From a checkpoint of a small image diffusion model.
Training: adamw at rate 0.0013, batches of 256.
Rows from block 3 of a small image diffusion model, named by matrix and row number. Rows with one number belong to one neuron. Each number is 128 + 32 x the weight over its row's rms, rounded and kept within 0 to 255. All counts start at 0. Numbers have three digits each.
After each neuron's rows are labels from the 100 images, of 14848 (inputs lightly noised), where the neuron reaches its highest value: "top examples" is what is common among them. Only what is clearly more common there than usual is listed. The data: single printed letters, digits and signs in grey, bent and noisy.
# fc1: MLP up (model.blocks.3.mlp.fc1.weight, 1920x320), inputs 0-319
# fc2: MLP down (model.blocks.3.mlp.fc2.weight, 320x1920, transposed), outputs 0-319

fc1.151:151171150133107146061119135135108122167088111137102168119136127142157106150089104067165134100129106117124128100106138151079105164119066073126176134135126089146173158086098153118086103160107138108104092182085101188095091118135121114110098127174153173108138133161152112137157127132087175133143128111135148145144106214181121174119134131117102144136151081226112179147144229113173028136126132152126126142092124097151063132167111130136039164107151068140127171135147157116118137169138155115116154138107165108115148153136145123186107130145108127095177127141156185173132082111086140129149091154125120115128163113140104131135169094030100108150122134155143144133119148121120132116105108122118094140137088071109126028086162132106159160106173104119125147148120118140111124131147118063130038096133094120206120160135148080183110192162087160128125150086042130204143135106203210135093112146150131114092127119072131140117163077141094145128114107041088130098094122117152123114098
fc2.151:183126124120102141151128078080133110157148117103122155121136098111099107130147133135144119117156123125105126112170090212130196127138103188117160123119142100132127107166091154128117124103017124144172130111126130000178148090123127097147055153101134069239108119154205138143123127218086071160103112241186140104163125161170128089103132131141073167105128186087076169098141202134082124105118140142101076140115125134190149158154123111189102135150108110113124082108136129112113099115114184124164094162140132116155083125139154140136133146137123140132083137156109128140144107150120122106171162137148138145129119137135126112142130133118126135140154177119147140181109164130203165127140129108129007138122112157159116120067117158138135117112117158134114151148127126123132111126115120200103074194129081145080147106129147151139127161129149105162151144146155183175124123075146143148174135079155095147123132119085133096133149186136160145047144081160129143084133086110178096132089
top examples: the character *

fc1.479:195109174119175113151110104147116048146112133113106174121151120147127133150141121084133132097167129081147129121172121066099092134152096130151129163102133131133145128104125097149148120106141155158129067170123165131066096143174165124114091101133075095126221176099116116119177174162173150164113141172106107183125147176120150106160089076090125160138157130161095196121135159127090134129170151183120128127155129184153152169119124107143191169054065106072124141125152150098134157086103138053135139108115101148182112084056184118137109162124114125117074119120125138190101106196104112198099060131133149129165161157109137110140189098108120140166135137126133118142222146128161131155160126166113118105071140125171098187098223166172163131106121148106056164149124155150070137131148099108114131152169161110155128129112157129123199113130128118085080105169050147142124084124139106146096123110140075116094124130169120104120143140120103128156021097151160150119159151124073093107087
fc2.479:099139113135090153201142107150107104100126147116131136159130140170153137115137141100108158119140114122116134138138092135119093104122105198136155137176162104137111089111119154089103172156170125134124112085146044125107161149104128173143136128206148039146089164056184109136129133110187172152108100175138162142155094083134209073100161177133139118161138174189073172183121163107183131103078104120169144084108118128121110151108115125175082103169137076199129067136135166149118169144149169063147126097146133128098133096059141134136160136129121178173164126149078088054113121148084152107134151097139091105153104114108134165107130101126157127138138127170113080088075131133163088124141126133101105111197123133132141062110145127163113171133118151111092136121119109151188130120140125071114129098138201157153178147179125082129194055126125102108130142070050139173124140096111116114158188101097105058146142143182164109124091155121130121209201140111111115134097129135041104088119
top examples: dark on light

fc1.521:157083095144125165148127103134124118094125138122118073147168122123138143143163152154119126125077121136120123137112154180121123144166158093133217174131137158125123095160114119083081137123164147126125063086114125162160148124148099141062158130080142148135087187162069154131095110167142081112172169149096125132142089142128200140035184173163071149115132157106225160135154090118141158098197137103124136156114135194154180068166115206124132130104122158147112197121115093202044144169109123218106128132139102120087106071116113155057192129147128145141171125094157147117178137161109136141056105122165028130149104116134143120156125115138141117115137106111131131130175148111090123121131126127079135152139121107131177125144092158140079136198122146112117121125160119117120152142137110206128195189107133221077135101146088096093109167118124151125109104095171126126137152154120129131139153119180132129158143127189109148138021147152119127136112123213155150113109112128149141104115
fc2.521:122141128137183123149123202149138120083134139155125167118139098147133143140118084136123006196147135101132133125141130035117101138135154202128187126133118139125150079079135130146176139116200130130172137132148163088091136100122113099127159117045125113134150112150177139143135124170072081131129117138162134111137125142095102152071110095119071107110147150130111102153101007119118055059196137109128122125115121105139176055102116154134097116130132087084126157136106125255130156143167162099147108101136122136114130172134112150062133119132132114142141129158174072189140136110033110126128004124111202137126121135145124115099126165114142078126132176149118137120097155116108115140125096136132123118110211170118143143125120109115115134216121142131100105120110122128130135130116154086114150118142125106073121158153135255165129081131120124143117127143192106160145101149146123108140137108129141131104132114181137126152129110127091119162135123084127142129117144110142149156138
top examples: small letter

fc1.313:131105137109129139126097151124172085058123154123127087093163106084124125110133103109101101121054150143137095087135084164109124132093199153133130171108107120146154139143092130064159153126186140101121119146121128149142105173080118093166112102055119144117101137100110109157141135056133091119123109089157154176132124115166208119052127173095091156118132082133205100136154118100121125105183121103123129147156145202126165123102110167106110117094130181113114115176125119122052051118186139183109125154107116122101118126155139136039116181107116150129139096089152125087160131144078108157094144142164110094156134090140139103153114083162131062137096083141108156095108173099098191100113069111085127098122150110128153105137068136131134138171129116086116135122118082114132151149116116213079139164142104197039104124157134175136192144115166112150121127088081130129186149133198098098155064156146091079111123150100122142125012191150091150144156120179113153115092102150093143172084
fc2.313:186101185122139165171134131080133193152124123125150100143129123143102120188164187149138158103105149106128159137134125161171109081136145036137116124087128124123124053091108140100124159099158112168100156084110112134097061121140133104203125189106123061132168193089119140115132133134110211142138112136098137122115089134126120107199119099135086162157150171109207080135119123123117162141120114133128104161168139153165118097050124085125130115120136128109141128117153144092174130137154110121131145125130139155144146149162143121103110106147130121102093125172143126063104092086108145141137164128110130112107143119139191111122132076102127128128133114113105134124145147105200146135117146131149102138160163173149132162102112112231124128072119104131133103141114132135072114152131133000112143137143204153122143123135122000103155067119117150073142143125093132094116148143064168255118153120162111122133131138148130133149118153141071134072181112112134126110129167168112090076160
top examples: small letter

fc1.0:159091102079089195154156195131117062172168158118153119092146106112143058134116063125115112082059126153118128132151134099190097124128117085103114140104139152169125137172073081113099113086120129121084143128108132097106136177134107109111126161081100070078120117106032122131124167118107103103146097117147159148110152085135131147118113155105139193107184145117144114104094126132193155146146093117151135151209117167149176193135155128075067137119129142137104088155168120133070108151104106138128086154107085063118134187140127158080143104146097130107061119123119148081160122138157148144091038166137087098137121088102105106189103144114149145180120149105131158147101122121151141142143076157139123099149152128133139121083124146152087220127126134118089158125108062142055179156163138221078186095155123109194178147160156129098135116110112155117186137163127165121118128169137085116168106122115170130120093153189157132087052137140142193146088108185130089130132165156113105156084
fc2.0:095100240142104058145119114143113127099108127155107125122107111175102167139132101125093167084183130121144130112149198076087202134123183159138104116103098142150176121136127142136138172077129124140088051160111150144119211092142128150100143150131131195065119155116160135122118109185140107126125121119065139106136116126105142099115120167134090102116127089121089093132153134129162063156125140142112119147120143097162147122118142145071136162111131136084126153130094175107166115148101166144102145116110122078151124141203126128058151152120140144176216111153125084148134106153101112111099160096182084132126115166123140128134111133081191155117101067096137110138109138140211145143084103170104196109122047154123127149111148160096103139113143111139122136129124162104141084141129143117149175114095161132114095099052126174148125052145130104093140143070082155145124101138120182201210073095124140144162121151225128129140112149130122127168114145128100087126143085028110183232156
top examples: bold

fc1.243:114145086098143066073128176106129140075141115108171090108154149143190036103129110154175125153165114176138140153102142137085119144090123082129156146115129158165147135111094159124085111152092161116165131137114166143103099183107147091088152161090064114141094122122141124106132124107164112099114119094168152131158077145157151154060122132115140107139153064155148225176096151117151099164125103093134141158121111102125069156111139139135000134105133167180139144149195131152134105167138099211171108197127150115157155100106135159109161169132136126132143149193146139153151174125113143098169137142152129143146125110161092118122137093087118138172137106168133151092209147103127177113126126095138075134235115110105125120153190109163115147110172104129149128126118136150100121145105121207162122118136056137092102112187135128163134129113119121100109153107135128106144246058061137152097121154169171138084136170105144136077120168165152163132131116140117135172097131110154090187148
fc2.243:150143066139102175059120105130145191064146135153123143105094096114135123166130130165200157169136133145117140153142058131119086130144139150124199134094131140134143080131111132143091138183093122126086097154131148152189161105141132085137129161120178071107140143136118099114106127140112196149139115161140174124127198150182116137098145142126117113106122165105120251173171144121224152153153156106131143052084152065140144125130115143097123129127109132173148115129130139099138106117097178118133124149102114126202140082075140139139123178131143128149164114170133217201147098163173111114137046129163115130119126149121124081190117134167150111163117167116134146126021072128115107116129116108110040112120179144134129156155074121155136175149121120134148152118149112119131167098160126083103053168126073123091175144141149108111157112119130118192129116138144147111117115101214139101117148131140216131125122154131128119037133115136165079070110134120138162175142079117081067108123
top examples: bold

fc1.576:157107089137168146120165153165135094111125144112116104123133109184126153146113119100132098087140106113087101075043158180101116089140175125114130131130147141124147213163102113126166130123182078121174153121127152187144129131176160084097133099092168176115096135147082112187117118138090106132210112052116095146132159111181146106132166107133134186119112070136147108094133109075095112119180172145047145130166154094137140089118112129081118127100138155203088110199089127122056119149110122158137151148094087158150117161110125132130129143161096117102167071088116181203145148185138168120058127104143106114152151076130186080138146119078121126108120144121114123186129117121145117069163110116076145120130125132089173137105129169129127111171143120108101165097128117180135098175081106129105130032152120139132134129123123165122102172177133197108158090106093193163139144175178150127089140169170088100168129146149045122138107157168058129121125095129143130035151079137172118189124
fc2.576:132093152065126146155137141113110127127073101125138131102142126124132146133112150110120086076150139145110126130146098102134174121136140126113099121128132129140144092152121109098062093133071129133160134180096102107126122164138170144151118090145116153188109073146114133136156123123142019130123130150168081187114164088180106119120120073104144162160096098163127070070125237148167174132073123124110116102135126154176147128141142112134124104089121127098139161137141124149102173113135112161092138138105078160146099119118139134138098185126161134144036125144121129063108145113141084122201180061146173117105123103107186161111127137120139152124118181154124089077111103126170142159098158148113122104178127129121050129151121136156109093211122114124144136097153110138199143155077150157149115119180119082084179121102128143096058197129143171200133119082080118136128126145156053040159151139144192140087134133113130112068136123130095162118031109215125081190120145110073079140063
top examples: the character *

fc1.454:179167116131155149193147146152155139157109154140161127117118149073186119146058117134163083073059105156125084044131170082119092142065096076157108096172091105193130166120098107143112154088136165091090136091087104109098085096132105107139091022173172154158109108163172111148118174139122134066141127188156069152150152079150139082158143154102091140127135179147126177103106133054160134170096136121115138072139147125135148105154126111112080082127173126086115124159175133126110134112101101118114137147102074122141165123116155117157165136144126134099062084123137168144151158080167181107074132130177105112110167128148122136100139119166115113132115149158169134127166089159186118079113060094076114122093060056134103152138083098128171133137187115138125158177093112107102115111122161113082124149115110115121150126138164143152148113170154208165136185167075121117108160124141077139115144092100136083152090127169139135159125059151130154148147050179089133136061110104116084094125
fc2.454:195143192114124160152125156197114072083136085145146172142131143040133124088111107083104178123132117141122128124153153062162065116125090145162134114145107115159122091082020120096189086129143130151177141101145134149172108140126106133102124120125178096070084158110181142158112124101106116119107123115163112109130098076117118064125104115121143120124161074090078096143037186136109148112179149138126091123165118110123172184225170133109163118114124218149146079068125112135092150091170159190030118183149078106123158121114130138122158051110123136106120132124141115079149136078130146137190124108152129129137128129113132161141101129130122095143126154192127134102089140120185107125113114136081108120108152122141112127031137092062091083086120133143148124128133101105064102168052092080133147095103144105129154117138147122108104110103155170077157127114134125170134156144196117157147191132091151127101112109133120081134133154132146156113071088181170115104107099121110107139172
top examples: dark on light

fc1.171:147110153114166109152155134123125074066173137126136092079134104099102139142131101139111099074052108138155105113149110153118151136142168121110143151138136106138148205175083124080148105147182107128108117157148129156165121156072106080100114069086115134143092148112163120154127117070105090134176112146167108163138162122186176040088143128119120180160114156121189128149104113086067119098177176136079141142189141161159165137124091133113146127142112142138133138180056121131097077112143166158140131170087128176114146146076111138112131168117142109102144077107147153126149163175095150166062128066142107085121138072141208146147167105183101067125121119128106151097147121083126158086153086086059086134072106109125136154070105142152114111161106112097095182119117090154119136197070114169087095108108109172089139129139142166125158149144186152096129100116161158117136168149144074112070093176125101089100123169114033120173075190113061154151168111145145121113151094123147094182068
fc2.171:107120126174133089139126081101141154117124132185133110139133118166120085151132119097133141116196124118126133102140066187124155139121207090136150148119178109108138135134078105113085180148132107127096139073156118084131082094110089183101140082081201144210173159142108142160114137139103170127121136111125104124126142171147120114149119108124055132127152155148152213086165086118170166130144139139115123172073140138122088116109112082090135115137141086109114196163109130116165135137131141023102111218128073184030166117056120147160130119139134113113119126120148195126126086151124125129144126102149213180138142113135122137134125097148097125104134066240157109125131126144113159125143139117164222118160102125121142127148169131196137104184140139119125105139129105125116145122060247154156108132121122140104140082192136100111141178102169128157117145140151069130128148209094057128135190145146119115105146150125169114127160136123161156149111116195134126134145185114139151122162
top examples: bold; digit

fc1.229:150143125097119168094131117139147075140168154238109165134118075067140208178126151100093095150030155129086141097156109082178073154125160112130132150167103080126125097119147107143106135096130120162074144152153068116107137173050147162129111129173167168097147145136164150149148098098169184128134182163132147095104068159071109130106050104115086132138150121127116171167174123098115090106167182145112076137151115132054139120088147110099152107086123123098127128130092146046111152125098141129149176108184134179149079141145108142116103148115124151158185154117132175106123136113153140183092127100166127132126138178122140144119038091161160133077106221145166151113097200154136130181088129124168118122041103152111127162187105156133139123103121123106142166122144082095126134102100129134123129195124132158156153132111117184150127156158140106139114101124151159185121117133124045123185116143058125133151100118146100113151106102100095129156144180085118143075098131090151135119074
fc2.229:082115033128173081116123138090127149164134145073143092079113193115125181154128122085134110183175136121121109136135132122136057155119199127106093120036112146123123224188118105068055108185101120148111100101070149188166148077158153141112128149170155044101175067122094132130074127133156119131129140121181153127131149121078120130148095104129121120111111148118129086178126141145204041092123126140133058087159142164143146153135123142072129158150127170133107152124078134144077108122156161123231135169145144126122091104121109107136125099131140099161129141061089101166174182094130119145136138179081115124129140113139093104116174123149171069109152063107169140154073129136150172148158139121111147114100156117128102146158096115119129124095142133123155112119128140127104136110104140109133102164133087049128167150143126131087160171138146142216122119155173114127127110100089140158107175116119165133119129131140143147077151163129041111097151077193112101055146110097078142105150
top examples: small letter

fc1.87:101171165143157124113171236110107107072170135120153091129133122101138129123106151124134114107152083130134124117141101061151148140131147119148095151091132132162136152156134106087104110124156140120186158113065132089151136152129141136174151157111123180099155113098072094115121129081150132105126144095221068133170140089114100099094108057130113135119174160107108161127107138098193129121128140077142117158155132090138147205107129129137107129100146109131095091180129131104155145150127096127091143169093086106209160137156105110000134163136104104127055102128135166151133070171123146120184094174130172115118109130098117111156132123089159151158103184159122157099229101104128101115157127160132157150143130114115110045074212144170115156072119095087091148132031078119165138175085114179136156103142152090111142130181127112172184109137165182186138133164064120093162148109137121088134113153115128125088111163129121146128113182149138144110101081156141054104092156117128074142114
fc2.87:108116096111110106154118129078110135163121130187123119163123116102128149072145101151125216139089134111135124130130189172139132120117159189134216143106085128160109141128148100123105156146163110159086175102136136139120157116119126156101136133097122033107104127104157138113117125153135118103128171160047189071110128176126164114156114140150110135087113161143063089164132127115134093120131114158144147201146131131124132174137121153122121045123121107136132089146104139081203133134123150203092126041132134112218193102168117134065107148125128114108125112188138079095112105144216135109106137148153067142144114195118159129086135126133102114096120075110141137150053024096145170135102175128109135121116141140148125231124090116040137161062139136139132169131136128116127110141134107071116038121129138142117126125141089132118133076138066139100138136091143121057121099169097147164140189086158145121112134162106112129194149087126148165111167156098119140089131136148078076107160
top examples: dark on light

fc1.656:135150115156078100139153100148118132110137157075146089095135131122128110125118137132163141129161130146144145149062169110092150067107142116114117139066146150148160153101100117182072161153077110107189082121160172171085146145142104095102139149170102106153159104166127093115138092130102170097138144052135130135162200134169174154150155127113143136160162090147100196123155189101096118166137136141107178165222162140134158135175139085099000111113137090163104162128106123107119149128131131136114124153119145141108186117100133149162131146184163116112090106228133161157133087165118124127076066103131128140137152122157197120126117132045091148143139147146101165162116097133088137097130119167151137136167114083114106130189219159057141151116106132136096141161131130119155145175118131072107107107190118122163149162163171143151089143156020116124135171169081149109120140136189167190165131134104174089147131145111121125125148057133139162102190138079158134109147117140153175165111
fc2.656:127133092122111187188156112097137113178173147124118110104161159109082142132098149135115168085113118119117105101095096166130149137137101064146061135082108131137113138167152126117103192181056155144065109137141137007120177077089124128164076155165119171149092104148115110150109143142104058148138107188140122144129144135108102133223109168144162118144104146134151139106156161131149064141130134138125129096131144129181170185126128092122145086141134156142129165122143103152170109175126182114072112134129139127172139137190130106134125094121123100114127138112097122134147182161140151116218203127113148133108147171158169080128127122176137065119114093158098141152093141167142130135121104090132060133040146074120113225142173108182144074095151152124122171112177144130143146127070058163143072153101148150119127193054121067084132114089128130164157114105071085089144135113109170134200104125158183115145110130154153123111163155121104134097157093194141099084129116137106084114155
top examples: the character *

fc1.418:113196132132130175109114147123170146146085132135110156134136125181105142115095121095120173113161150130157110128137108132107126140134150110143124150176091135170135199128121148138173120155107134124130136152176139150142147181134143118142072111174162120174186123171180129130155123095119143091130137165121152132121153173171150047107091057117112133155121080225134124140155213107072101136138152083131110131103153112069081136106097151108075122120116056143111057132083224130143109136140151106110120113142182152198138162102148129175130136135143118157163110156161152122131144083102119149119152067123144137116127111140202104145124089124165081112079192144068150134116166132088132140099134087146089126129132133135135105129158149121153118035117141119105118097090124100153134108149093109117000152185085168114075148125177118191102130128203144092101147092200112136137149102193123111095140148132116105170149132109102137147161176121110122135166172073152075103122155061156059140130
fc2.418:159127152156091089075150115167118012083125124151105131124121124111130083151145126081129148091102134140152115094120115091133125150111123092105129145110132109138134123143091161111040080108179121132127151124129103131144138201108150150080115059130122214057112147178212158147131131113114140101140138031111106133143140080117098103126103255110117171119157053133096225156124117145096110086102133156118106179156130098098163124136107094148213209076158176093140231123088146119158125153123171071099132100137082140117171152103145128151139166132137111115117175140155096129162143129162128133083084132133130132125138144144099098108129145180078147097166128146124129175061119099136077138111140137108158116085193142118099116052085161135112094103114145114105103126121114126094155123190118150109080128140099098136152098155147187099166114142121118119114126096158132139104123116142073145151176087079114142114114136126119120125136120147136116161017110142120098151135095082145109142141
top examples: bold

fc1.251:128202144138150127084130097134137148161061129170114120126146113150071095146128087124142112120112117136109097110077160115129118181119045075155175150203089190176150153109108140094109206081061152131149120118084068126106136098113128131157109164132120156183103120180151059136117135141113140087130111065161059153182100156125130161155139128123075149147154159147175158115129150126164076127144104065139139129101132135104052125185065137154015125111103126148086162153161133112118157134093120099116097135112122069192193085087178099174163119150122132121106125111145144124127108095165142131182149148111131114137128085124099104110146135144146081159099131161158114162197063142164135111132139123076083150221092097115112064119108158108152195124088113110109138159111109183143161100141134093137202151151128155139199120149169125158117115107197134153129151111057101127147163093083151157098126138162126120164092136149152127110117048181155126154168120138130155127121078128159148129142
fc2.251:146127099108125149058133097099146191185171095081138113145127088101144175169168095157116079135154134134134143114148127154146069120144084128115141148102088130137110147107084143142161097153109141128131097116147111153151128115118123118158109181138124064184130054115073141078087121158121139133108124132124209148144075169201130095099140123138072144099126175117083101121166155129136165190164126168164147146109132156211134167221153131131150165072105040134128151132057155166106108124147174168149133129125176122183069142063149143105131161158112137140069095113088200144150080157142112109077149146166112120115132126123077152154142115127108140130089074176092121146116099135129150137104135138155145101149121119145157152099100144139128151071124125151130083116119137121121127159136124145176115132143000075095097078139108103140119090100154095175142116130170106058135185185107118171167107105198091147121134101139148119124145024114057101112114155200134071146114168149139135114125
top examples: bold; capital

fc1.736:133174084117103083081098123148093082153129133171115127110145124141110099124087105144129111117192123146109117142118129123116133122123118100131242156123130155128147155079072191118153146110123134146081094127132110213178090097109125129119124155140073140091152119124159082152169121109166102122171117182164149167115120245158129155139168085138098141180129112122185237209116140117130067157145128145113128146080108072121054146102112089100084137131120082163091209105164150119117128095110107089166120186070155118090118205093123144174124059141130094104123134147135147131138187109135136151138180114113162102150102064116130132142132137117107074162099117135117145170159117068174134069121151126142142159096095134117123145136123152120130139160123101103094167114131134130154137131110153127130194117137130121120144174122121117192080165156117119110163105122149127213148175000107147132133079190122129073147119148102123151125131147119089169131159088121137171138131090113208098087122
fc2.736:165093105134141119110147130137116178196100113117153150115147138118131122121167135154078121092212133129134097155138146185071104116149173129099148138153133127145130169079142122143179095142068124145116143101100141150178131147111154097143108152125142103138091065146057130129099135159105123106125137094079187146117052153120075113059125112123183153094151089189105170119043087146109097108101128136088152095160139147197183136112107127148161096098136086133142129142135137088119112117156118232040125133089148114112137169104119128171101105162132139075155137152162138105138086120124168124066162140169075123083115091107081090160134120119127143090141103076162139130128075112163215101124139131119180105115104153119139153093196146105123140143139144093131118116132118106154112091059103107166082088109123157116107121049159118157150042108171121118122154154137137097122144174152131176124088121170137148169127145198131145130018209163222124134127156144110183143119103118156186141153
top examples: the character @

fc1.638:149131101067148106070143133115152130167149104173129139089130084137114138071130122103200125085176167107147103105039117130171091122168130115145154136154096132130150106098134144146156147128182085145067119086122064128128120142101109165154094087158089050158143126110156104125144129119141116122143056025122211134146168170162157098153125155107135133154143112085139142184116124128134100141135168144084116136124156164106138142104091066184053142053140133180110138153146145078147102169098147095103180132153126175159134211092123104146111105152132161127111098163145141145102172097129162164111136138112133123114148103144134085089162171208094118113120156127117103164034117142149146130117135183090159084141114092124106199071199128170189114149132150127120144124114148134119102105123137130085176100139149177119133148134167083135134143151131050149056120114106167146119115122170209169073105128122076112142103147110087185112158157153120138101094147133107165120121066119197112131053
fc2.638:106110063144168172140117110067139019074096108106138157126124117097132069096079092103126126117097119100121157134100093096160100153116101121138173096129146123141197145139147170095181135090168125113121151097051110156081180091099163105129095045119127170126135157131134141115146164154134144127120104129121090094109152088112175122099154101148059192068085059053103133125108075130099098154146140113120104105153105096148108096153126104134093116152149162097106128127211121134075170091143143094070117100116189155165156176138143135152135115122114113118178126095103121108131173152111124142182153137109112101118096105141098142085066166106170073068142166142200135149181173099092074137157149129139108126108164106136140109121173140161131095124121100145124135129115055122109128118096087119127113140099104132155145136117117086170106146096163137006135100137111108114142141093126044139138127130138039090121138102077114123116179154151215139130137155074137109099107126055128141059095
top examples: bold; dark on light

fc1.192:177145118145067166092112128169114105186116144113122164126115100126171114160112090081126135127138135128144137135093129115091050116119073073124148132155137116133148139071089140157128122130129117095116123133128108185057095114103124109118113114181183154117175113170152122152157119136111211120119139131114099149124143169224143160151136098110160147155136107212074162109087212132137050223127121156097127111144129115149092138149097128103036120113146087165145144130128155107106133142102123121135130134136155127132138151124149124202105079157125154051109111208135169182141113100155128126134082097112122132137160121130154127143152152035124141142121170149168143124109147138117121143117102167123138138161094069121116052115157116121143133089156115116121177155118120158108091139126129052101026128131128122219152138125155067162094164153104119105148152137054164205165124136195209154135124104111124105129145125108123152206157043144076146130142130042118120101118105135136142145103
fc2.192:147133153112117136150147088120146133175142125074121162106139078129125125133123131154115150105092142144136135136186050184101131144126077177124149152086148141108108162188177120147129168138000120116137134111137094023129127095117110086123100186157097084197133104156150105152106137202119002140125132235157146135136099132108102142129118169100110139079108162136087131101134194114154066088155126138116104121103140108201189141178092103142121178137134116164126064113155148129116116135135162061127142145146151154223113169158138135121139138120144141108097143169111144130140129135163121117147108110138148117129114116135150120142113134122122113151129171117079135139158165155172143119128141116165077114083115104134198096174147119163149091101129154147115146118130094150121137145137087196119053123138133136074129162094163142134105119116159155181134140148090158199136086173162165181159132105153056137141138153119148114164136141121160142099111120219105143064117118150159180126178
top examples: the character *

fc1.341:114130102122070080109112179078151095006139132125135121124167131140097062089121138166181140093161131124131135123104128099135129191107230133140123151091137178154144130114058136104090165122090130117161075113139182126134110141086118126152140167110094088148132118105123109132137091127119119086133075110155188117135138116094131150096091105098130127158200117153155255139104139141157138098163110137155130195131084108099121181134136110052093095107157130103094162132147148089135103162131133102147103148153106115131124118069118154157130104119137179121143159157158135145146128120097133111149116109123124122146108129165074136201148091097118099181088138147173152123186159101143163154130121054120089141205129136107105137082134145117115212117114101113136139126132086095155164125140109116138117198171089146103160098191153084151223123120145097126142127120154122142143183070135151117121080158127137165140162142121131100028111081127231146121096132081127144118136118100090061106150
fc2.341:178153103145145143108126126109146140134147167145128093158140136160159081103122103145118090109151121121127119136133080114093115154138167181122067140081105123133147081165088123112067063162128148140128090119159094123074107139109140119133079183105134128081157172120114113135145140125089160143157145125146074122139199167170163052148135199124129133147159094082121226126133146123218154141111121119160141093038134094132142143144136090095099128123132138138142166150165120115151106126118135096128129145131130158187122118053143091124125077127134144096136148156073205145148188191166122150130120125143098129129143156125095115076133226188121122130120196166116111087051129098054096112134117185131190132013160176127154093040121134103139113168135105147125150131140129100111150159165143097125121099116080127096143114166149146155215086156150135147122127057160091083148132129125151072056155180122140096121123139096135127044137120128181105117152135162133150104134086128085143172138
top examples: bold

fc1.709:124138129022115122078116156116110102057189146105114104101140148108176089122099112170124134123166136161157139123075137104110077111158146061098178131074126147152141156122121173156092120164129118065163150144120185189125128196100103208158139143118129101100117141129161116135160126080133124105169125132155105156138082148209170098069113123101120127200164114151161150190091171099163130156164106120119124131134122104144098142157111154108100147126130123109148138149216131157122089186123188119186118191100171112152144169163166186101127175123121132122122117185132156160165202087096139126103145167119152118145119096143085105162141120132157120150097126143108182095119131037107192055118125109160147146158109123108114127066172191195132174120169122111099131105127117152183096167165098135113094097136074121081129132202130118147054098130115110188164148091127120131135206067173144103121111160123104103115117181092144133151120126097118193102133115126121123107132132127184128179144
fc2.709:118087108134022182118135103093119206166162158149130114135130114147105125144163116118111104164169131116139142146120172173080087158135127173128103107047123147105108111136040134136066120140157170117138126141101085111188122142156124141174114133143190060122158106136075135136148080057163174120133122124157091162121128119125129173116102149102141157159116212139138067148143137106132108132131103158107145143184120146130094078166130152088097137131133099140101118153102152103116153106061219138137101151120109063190126140120122101096097159156136133162098127114121205123141179191135100109192109123171152119086100072134144124121134099174179087136177121160165104174109098142057154102154159088149068109121094170109135129158232129187099167198126155160122086135140177136132129143109122122116092169132144122156108123129117106146094174107126119157160139109145123141140135120175174084204188141158165140163129139175120139086075129125063145111167104085118130157121174157090062140176
top examples: dark on light

fc1.530:179131135101165167108131136107147114162170181118129131108127095053044153101117139154174138131104184123148118124188083125138140157148152106102139144120104147128138127128118140114116123095173067064181143137156167136094133101123078109115105140151092099162200153131131096114139139115110148113219173132161163137124073181169143126116079119108130130231153122135103139146093150157134092129152134152150100163127128187101114163113132081152161113141100104096085116156121158124105169083095117160067135139130140137163126162120124158133095128096088092096074144176131158218158121051133193196129130123123127170114145134157104132090078116152099100116129165150210118128176161114049123130130135117143113152105092120013115095145091153176147125125070117141102152180116108137138150102118166131114077140097111158157140116083130117138129233138155134082135065147095164155068129158167151191177103177094103117154075104089120190112117115043123146164131143133157119071158106116123099122121
fc2.530:072159068157098145122138086096113140123079117201081141104092114109075138121138156130152132139144095135138144081141125147149084152119122129151143088154123116108097126092118087094125142099175122138049104181157088125138064102196141134179194155123186123130136143183097123157094116114171178126101131165134116085177140112117172117135114120129067095123143141086225175075130143127138136122085102160077123183079118128108147183137148119172182181166113152188145161105167132110142185105121148107141116160127179125047151093154146122075109126081104093131105134065048129077094151071120135121156123116143057205125138135133073150142073161103095156149154155116110099146090174149134107124096128121092134134149079121123190133141111098154168079161137117125140180110108099108168106127172136089077105117153138164096185130139121098141184164141100141157123126186170177175089102095147136112145149100113091115147165122090079119158144123159090160175068139088139083058192128159158156130174
top examples: dark on light